config.toml
model = "sound classifier"
time_shift_ms = 50
spec_augment = true
targets = ["tonic", "instrument", "pace"]
num_classes = [12, 20, 3]
hidden_act = "relu"
stem = "single"
rnn = "gru"
lr_schedule = "cosine"
Rows from block 4 of a small sound classifier, named by matrix and row number. Each number is 128 + 24 x the weight over its row's rms, rounded and kept within 0 to 255. All counts start at 0.
After each channel's rows are labels from the 100 clips, of 14976, where the channel reaches its highest value: "strongest on" is what is common among them; "loudest band" is the band of the loudest frequency at the time of the peak. Only what is clearly more common there than usual is listed. The data: melodies that start on their tonic, played by one synthesised instrument.
# conv: width-3 conv (model.blocks.4.conv.weight, 192x192x3, each kernel summed), inputs 128-191

conv.55 [ 64 132  69 112 118 103 138 143 129 122 107 138 126 132 109 171 139  83 126 149 162 112 144 120 140 108 105 160 126 115 123 180 118 139 133 134  88 116 150 116  82 174 142 142 166 150 127 138 128 141 139  91 141 104 140 132 123 146 120  93 124 158 100 128]
strongest on: staccato; trumpet-like
loudest band: 1000 to 2000 Hz

conv.171 [125 107 117 142 103 146 115 115 118 128 109 135 108 138 164 151 161 170 151 152 117 116 104 176 132 134 134 133 121 133 122 143 139 129 151 115 135 118 168 167 104 160 136 159 105 116 116  86 129 126 138 116 142 119 145 148 145 151 125 114 128 164  70  90]
strongest on: the note F#; the note C#; trumpet-like
loudest band: 1000 to 2000 Hz

conv.58 [ 62 100 146 117 132 171 120 119 102 114 101 100 139 136 131 122 132 125  83 118 108 112 113 130  80  91 167 141 126 105 143 118 142  96 151 132 105 156 139 112 140 150 119  94 139 143 160 141 131  92 118 114 146 106 119 152 109 119 145 105 154 122 132 136]
strongest on: the note C#; square lead
loudest band: 250 to 500 Hz

conv.109 [126 154 152 132 134 131 111 126 128 116 144 182 152 139 130 113 151 131 160 125 176 132 167  83 154 117 153 148 136 106 109 138 159  97 131 127 139 139 115 100 127 157 114 133  87 122 138 107 101 159 118 122 157 156 185 134 166  96 143 102 139  99 135 138]
strongest on: the note D#
loudest band: 500 to 1000 Hz

conv.81 [167 128 144 130  77  95  96 143 125 122 159 168  48  86 146 140 133 128 129 121 122 119 103 164 163 109 102 155 135 139 162 127 107 142  94 130 125 146 145 149 165  93 129 128  96 115 138  85 129 158 105 111 117 123 126 124 106 124 153  99 126  95 135 124]
strongest on: the note B; pace: fast; organ-like
loudest band: 1000 to 2000 Hz

conv.51 [130 135 124 149 127 113 123  99 110 169 151 158 124 151 154 132 145 126 127 132 113 110 122 170 147 189 108 118 147 139 151 127 132  96 150 136  88  98  92  84 149 146 143  95 114 139 110 133 115 133 152 164 169 153 126 116 168 100 175 185 136 144 155 127]
strongest on: pace: fast; trumpet-like
loudest band: 1000 to 2000 Hz

conv.74 [121  84 101 130 107  96  93  90 101 127 170 114 113 111  78 115 142 119 185  98 121 149 123 130 136 118 120 157 124 131 144 145 165 115  94  92 162 134 142 177 124 124 120 100 125 131 126  84 155 141 102  95 154 152 136 105 114 143 118 126 129 158 125 109]
strongest on: the note B; staccato; tonic: B; trumpet-like
loudest band: 1000 to 2000 Hz

conv.153 [167 131 136 132 136 117  97 178 118 105 152 111 126 113 128 127 127 115 107 123 121 133 115 134 103 137  74 150 154 114 136 172 120 155 128 169  94 115 155 133  89 109  95  98 133 107  91 122 150 125 124 132  82 171 132  92  77 199 117  79 156 164 123 121]
strongest on: the note C; organ-like; tonic: C
loudest band: 1000 to 2000 Hz; 2000 to 4000 Hz

conv.29 [143 136 133 101 167  92 186 117 157 123 161 116 129 124 150 160 120 111 159 138 155 102 175 124 139  86 120 120 127  69 141 120  87 128 112 148  99 154 134 102 137 121 124  87 130  78 145 138 138 122 122 134  94 146 152 127 138 131 170 120  65 142 158 142]
strongest on: the note C; the note F; tonic: F
loudest band: 1000 to 2000 Hz

conv.99 [139 136 122 114 120 138  99  92 118 136 121 139 126 106  91 160 131 114  99 132 144 136 140  98 118 141 138 120 118 142  55 147 107 144 108 121 165 122 140  91 136 119 165 134 123 141 156 150 106 121 147 117  94  98  92 130 135 111 131 135 135 123  95 157]
strongest on: the note A; the note D; oboe-like
loudest band: 1000 to 2000 Hz

conv.76 [222 142 142 118 103 146 130 126 102 157  95 154 131 137 115 148 142 137 115  98 141 136 132 122 129  56 118 103 148 134 138 134 111 185 160 113 125 148 133 159 101 166 157 150 149 128 148 131 130 130 100 113 111 133 105 110 107 135 149 124 115 137 147 167]
strongest on: the note G#
loudest band: 250 to 500 Hz

conv.30 [208 134 172 104 133 138 126 167 127 118 138 136  85 113 117 128 117 155 125  88  70 146 149 137 163 121 105 137 159 124 110 142 138  73 128 122 152 108 128 152 147 148 121 135 134 108 148 181 111 116 139 154 120 178 147 102 130 137 107 117 129 125 155 130]
strongest on: plucked string-like
loudest band: 500 to 1000 Hz

conv.187 [ 88 125 110  86  92 129 138 125 139 104 142 107 121 142 104 157 138  98 104 142 128 148 173 135 114 109 116 115 136 145 162 136 154  81 120 125 118 125 129 107 129 124 173 126 118 141 143 118 152 109  80 120 105 137 148 166 115 143 168  81 165 119 124 129]
strongest on: organ-like
loudest band: 2000 to 4000 Hz

conv.134 [157 109 159  88  97  93  99  99 125 150 131  94  84 132 126 106  97 115 115 120 129 112 122 143 159  95 142 147 132 203 100 134 126 115 164 120 173 116 142 145 171  73 125 147 160 109  96 151 105 137 149 118 123 110 141 187  91 120 107 130  95  97  94 124]
strongest on: the note E; tonic: E; marimba-like
loudest band: 250 to 500 Hz

conv.62 [101  93 175  96 113 127 124 145 158 117 151 125 116 142  94 165 140 154 106 133 103 131 115 129 140 114 139 113 188 111 117 144 119 103 169 122 135 163 103 116 114 134 105  86 152 125 145 139  97 142 132 144 144 138 113 129 120 170 128 115  91  98 150  47]
strongest on: the note D; square lead; clarinet-like; tonic: D
loudest band: 250 to 500 Hz

conv.71 [188 138 130 124 117 113 123 106 106 101 122 103  93 144 111 120  83 110 128 161  74 134 124 111 118 149 113 117 143 101 138 112 148 117 122 155 110 123 138 137 138 132  95 125 109 127 180 137 126  80 110 124  93 189 139 104 140 134 129 117 108 124 111 145]
strongest on: the note D#; staccato; trumpet-like
loudest band: 1000 to 2000 Hz

conv.91 [131 166 143 128 122 125  97 108  91 139 101 115  98 139 137 116 129  86 130 117 135 128 110 138 124  97 106 161 124 177 126 155 117 155 115 133 152  95  88 143 142  99 127 138 153 102 111 131 151 101 159 118 122 116 100 112 168 110 134 126 126 214 123 188]
strongest on: bell-like
loudest band: 250 to 500 Hz

conv.112 [108 125 116 140 146 139 119 114 129 149 112 125  82 157 153 171 125 176 156 146 128 141 106 112 115 139 189 159 154 121 128 119 156 105 124 146 113 166 179 159  87 160 127 154  89 197 146 119 118 149 100 139 108 109 147 141 116 109 125 151 105 148 120 123]
strongest on: the note F; the note A#; trumpet-like
loudest band: 1000 to 2000 Hz

conv.33 [147 134 181 151 157 152 122 122 127 133 161 156 175 108 114  89 137 136  84 112 154 110 120 112 142 150 126 132 101 163 146  59 125  96 127 119 170  68 138 139 180 150 157 109 157 106 102 137 144 130 127 158 127 135 125 125 125 113 128 141 153 154 127 137]
strongest on: marimba-like
loudest band: 250 to 500 Hz

conv.1 [165 185 140 161 124 166 111 110 134  99  98 123 146 120 155 117  94 163 159 145 103 153  94  94 126 142 104 142 110 124 131 150 155 156 133 117 130 107 118 124 136 121 131 101 132 134  94 100 124 146 140 155 169 120 121  96  94 147 151 128 133  92 102  78]
strongest on: the note B; square lead
loudest band: 500 to 1000 Hz

conv.57 [117 119 111 116 116 121  99 148 157 147  98 121 120 122  97 135 116 124 188 111 107 135 138 124  95  96 121 187 128 107 154 136 149 111 125 150 113 155 158 176  82 123 120  86 112 105 149 106 133 152 101  91 126 160 127 100 120 115 136 110 145 125 163 103]
strongest on: trumpet-like; staccato
loudest band: 1000 to 2000 Hz

conv.102 [147 138 113 139 107 112 131 142 165 171 100 125  95  87 100 110 155 109 116 112 129 166 129 181 101 115 145 169 155 122 133 119 127 105 126 114 128 132 133 127 133 112 144 126 150 130 135  92  77 112 136 110 145  91 131 124  80 157 150 113 144 136 153  91]
strongest on: vibraphone-like
loudest band: 500 to 1000 Hz

conv.68 [ 94 154 100 124 126 182 100 112 141 159 135  92 138 100 104 170 102 151 147 142 143 151 155 147 152 132 123 107  78  73  95 120 101 137 102 134 131 153 136 176 157  77  93 130 101 133 165 144  93 105 119 119 162  94 121 156  80 125 108 112 130  94 142 131]
strongest on: the note D; square lead; clarinet-like; tonic: D
loudest band: 500 to 1000 Hz

conv.108 [102 110 149 135 164  84 132 104 119 126 106 125 111 115  99 149 129 108 140 111 114 118 111  93 132 141 137 109 130 147 151 122 123 135 173 114 131 152 110 140 117 136 128 117  94 146 124 130 108 162 160  97 190 149 160 133 124  93 104 130 116 115 107  84]
strongest on: square lead
loudest band: 500 to 1000 Hz

conv.31 [103 142  95 175 148 161 148 132 155 149 158 167  86 137 117 131 156 110 111 165 155 143 172  70 119 155 126 148 152 134 121 126 159  70 138 158 138 121 121 130 127 147 112 109 119 124 116  97 188  82 130 176 148 111 146 159 123 119 136 128 132 132 151 178]
strongest on: trumpet-like
loudest band: 1000 to 2000 Hz

conv.18 [113 102 128 147  98 183 123  93 132 110 116 157 135 157 115 131 119 154 142  97 137 163 114 117  63 108 167 144 145 141 126 146 158 152 143 148 126 157 190 124 126 137 116  86 121 110 142  89 152 164  89 147 134 131 133 142 128 190 105 130 107 154  93 137]
strongest on: trumpet-like; organ-like
loudest band: 1000 to 2000 Hz

conv.39 [ 38 169  87 151  58 175 165 146 124 112  98 111 146  91 164 142 118 160 101 129 164 131 141 132  91 123 112 100 144 140 144 143 111  90 149 151 142 142 122  81 147 115 114 160 131 137 123 121 151  92 171  97 127  76 119 124 130 158  75 151 110  99 105  82]
strongest on: pace: fast; trumpet-like
loudest band: 1000 to 2000 Hz

conv.26 [120 149 127 138 154 102 138 146 108 105 138 122 125 112 162 116 141 119 151 138 128 151 167 171 123 114  95 207 108 174  94 115 102 120 135 118 151 137 142 139 122 144 158 180 116 126 104 146 130 109 147 174 152 130 123 164 129 115 142 114  93 129 143 164]
strongest on: the note F#; tonic: F#
loudest band: 500 to 1000 Hz

conv.22 [176 110 164 128 107 103 132 133 101 162 159 140 136 121 139 147 147 125 189 165 112 125 141 112 145  56 139 123 123 147 122 141 106 162 114 156 105 117 109 174 126 161 126 146  97 147 114 123 140 112 150 129 158 155 125 125 102  97 137 105 150 177 148 117]
strongest on: the note A; pace: fast; trumpet-like; clarinet-like
loudest band: 1000 to 2000 Hz

conv.106 [ 95 155  85 114 108 102 146 165 114 150 113 149 110 135 130 116  65  67 131 128 113 162 128 118 140 103  98 170 129 129 162 142 120 122  84 142 144 114 100  95 131  76 164 114 110 119 154 108 105 140 155 120 135 160 138 146 136 125  96 148 160 117 117 132]
strongest on: the note D
loudest band: 500 to 1000 Hz

conv.92 [138 100 133 133 142 152 126 119 142 120 116 120 165 158  79 136 140 159 109 147 123 126  83 104 138 150 145 132 140 165  98 108 155 139 178  91 144 125 104 121 156 145 127 164 135 110 116 116 109 182 107  98 124 102  94 164 139 140 133 149 128 141 135 113]
strongest on: the note A#; the note F; harpsichord-like
loudest band: 2000 to 4000 Hz

conv.174 [138 174 129 130 132 110 126 161 118 118 108 144 132 109 107 143 142 126 105 101 113 140 151 113 124 114 149 100  96 126 119 158 116  96 140 110  85 124 136 172  64 168 163 134 146 130 116  98 149  93 141  99 126 148 102 120 112 126 147 116 152 178 117 177]
strongest on: the note F; the note A#; trumpet-like
loudest band: 1000 to 2000 Hz

conv.65 [106 116 120 155 137 147 123 110 107 174 124 121 108 168 112 110 113  94 160 143  96  56 121 180 120 115 158 137 117 147 157 108 113 121 126 117 117  98 152 147 128  95 175 155 149 129 121 106 120 126 143 133 121 107  89 157 109  84 153 131 165  67 116 168]
strongest on: the note F#; the note E; trumpet-like
loudest band: 1000 to 2000 Hz

conv.24 [136 107 134 104 136 160 112 151 125 125  94 128 142 111 133 117 166 110 184 106 141 132 128 139 117 139 109 179 152 162 148 165 100 124 131  85 117 134 137 121 203  95 165 113 107 117 129 101 155 137 111 120 136  78 145 108 130 154 147 119 119 151 176 119]
strongest on: vibraphone-like
loudest band: 500 to 1000 Hz

conv.87 [114 130 127  98 135 140 111 124 131 152 158  92 120 131 127 145 123 139 131  91 112 118 119 159 100 155 112 149 134 162 147 145 115 143 126 118 148 128 153 144 163 129 150 110 103 103 126 140  95 142 124 156 136 114 115 150 143 134 130 109 137 156 153 154]
strongest on: staccato; trumpet-like; organ-like
loudest band: 1000 to 2000 Hz

conv.43 [113 105 125 143 119 131 148 119 126 111 156 109 119 155 115 135 121 122  88 121 112  72  87 129 121  77 104 171 120  99  99 142 106 150 129 121 135 120 136 115 116 164 110 129 143 164 111 135 103 136 134 118 139 115 142 115 147 150 109 161 139 116 100  98]
strongest on: the note D#; square lead
loudest band: 250 to 500 Hz

conv.138 [166 124 110 155 144 182 105 122 150 142 118 123 155 134 161 125 139 200 129 113 152 160 116 132 135 129 164 137 130 125 125 106 149 118 134 151 147 161 218 173 147 155 107 142 137 122 123  99 108  99 105 135 109 100 171  98 112 174 134 126 129 115 127 113]
strongest on: square lead; trumpet-like
loudest band: 500 to 1000 Hz

conv.126 [140 129 122 112 101 146 162 105 129 175 122 115 146 103 161 149 134 157 157 128 115 100  83 128 146 138 153 123 122 139 112 161 131 147  91 112 118 125 149  99 111  82 145 145 111 123 113 190 138 164 154  93 157 127 156 133 189  63 126 160 137 127 144 137]
strongest on: the note E; trumpet-like; organ-like
loudest band: 1000 to 2000 Hz

conv.132 [195 152  96 141 119 115 141 134 113 112 113 123 114 158 143 115 147 143 113 148 127 131 107 130 149  89 101 121 158 143  93 122 109 151 174 120 111 111 154 159 122 135 146 127 107 108 163 107 131 111 108  98 130 177 136 135 162 162 123  79 161 146 165 138]
strongest on: pace: medium; the note C#
loudest band: 500 to 1000 Hz

conv.159 [ 61 167 110 158 114 179 115 160 159  97 131 143 125  80 128 126 135 169 170 121 168 187 155 129  83 149 126 122 178 154 101 109 164  99 163 125 106 100 133 125 147 106 140 149 128 140 136 160  96 128 122 138 118 159 161 112 130 114 164 132 153 143 123 117]
strongest on: trumpet-like; pace: medium
loudest band: 1000 to 2000 Hz

conv.117 [117 155 131 121 132 108 113 184 125 195 114 117 148 169 132 133 147 139 126 134 130 135  98  96 146 140 156 101 124 162 114 128  91 150 123 105 167 129 123  98 147 157 168 137 141  93 145 118 124 122 165  99 148 139 154 128 123  80 125  81 106  81 146 140]
strongest on: the note E; staccato; tonic: E
loudest band: 2000 to 4000 Hz

conv.98 [123 144 119 120 137 151 104 141 169 158  92 160 129 137  98 141 146 128 153 105 119 105 113 108 103 104 112  95 138 117 120 154 136 107 156 112  82 117 163 123 142 103 110  91 124 128 100  99 124 113  87 125 137 108 171  87 136 100 165 112 101 107 113 133]
strongest on: trumpet-like; the note C#; tonic: F#
loudest band: 1000 to 2000 Hz

conv.136 [141  77 120 163 110 116 110 192 136 134 154  85  90 125 129 145 139 134 154 139 139 144 146 132 128  98 165  92  96 114 101 115 166  89 104 123 105 118 126 115 129 127  99 115 173 121 118  75 113  91  99 120 108 159 125  97 165 138 173 153 114 136  87 102]
strongest on: the note A#; trumpet-like
loudest band: 1000 to 2000 Hz

conv.72 [120 149  98 149  74 136  88 129 127 109 132 121 107 126 138 113 153 156 101 136 108 152 188 137 136 166 106 187 100 136 104 128 168 149 120 142 139 125 130 141 137 131 144 116 157 118  87 104 120 125 168 149 107 107 148 107 114  92 121  99 108 134 122  75]
strongest on: pace: fast; trumpet-like
loudest band: 1000 to 2000 Hz

conv.50 [150 160 161 149 137 164 118 109 133 125 180 118 128 147 107 102 132 144 143 125 137 123 145 112 139 140 151  89 108 172 141 114 133 133  98  83 163 124  94 133  93 116 153 140 119 124 150 110 129 132 145 124 107 191 123 117 145 155 143 127 172 103 132 109]
strongest on: the note B
loudest band: 2000 to 4000 Hz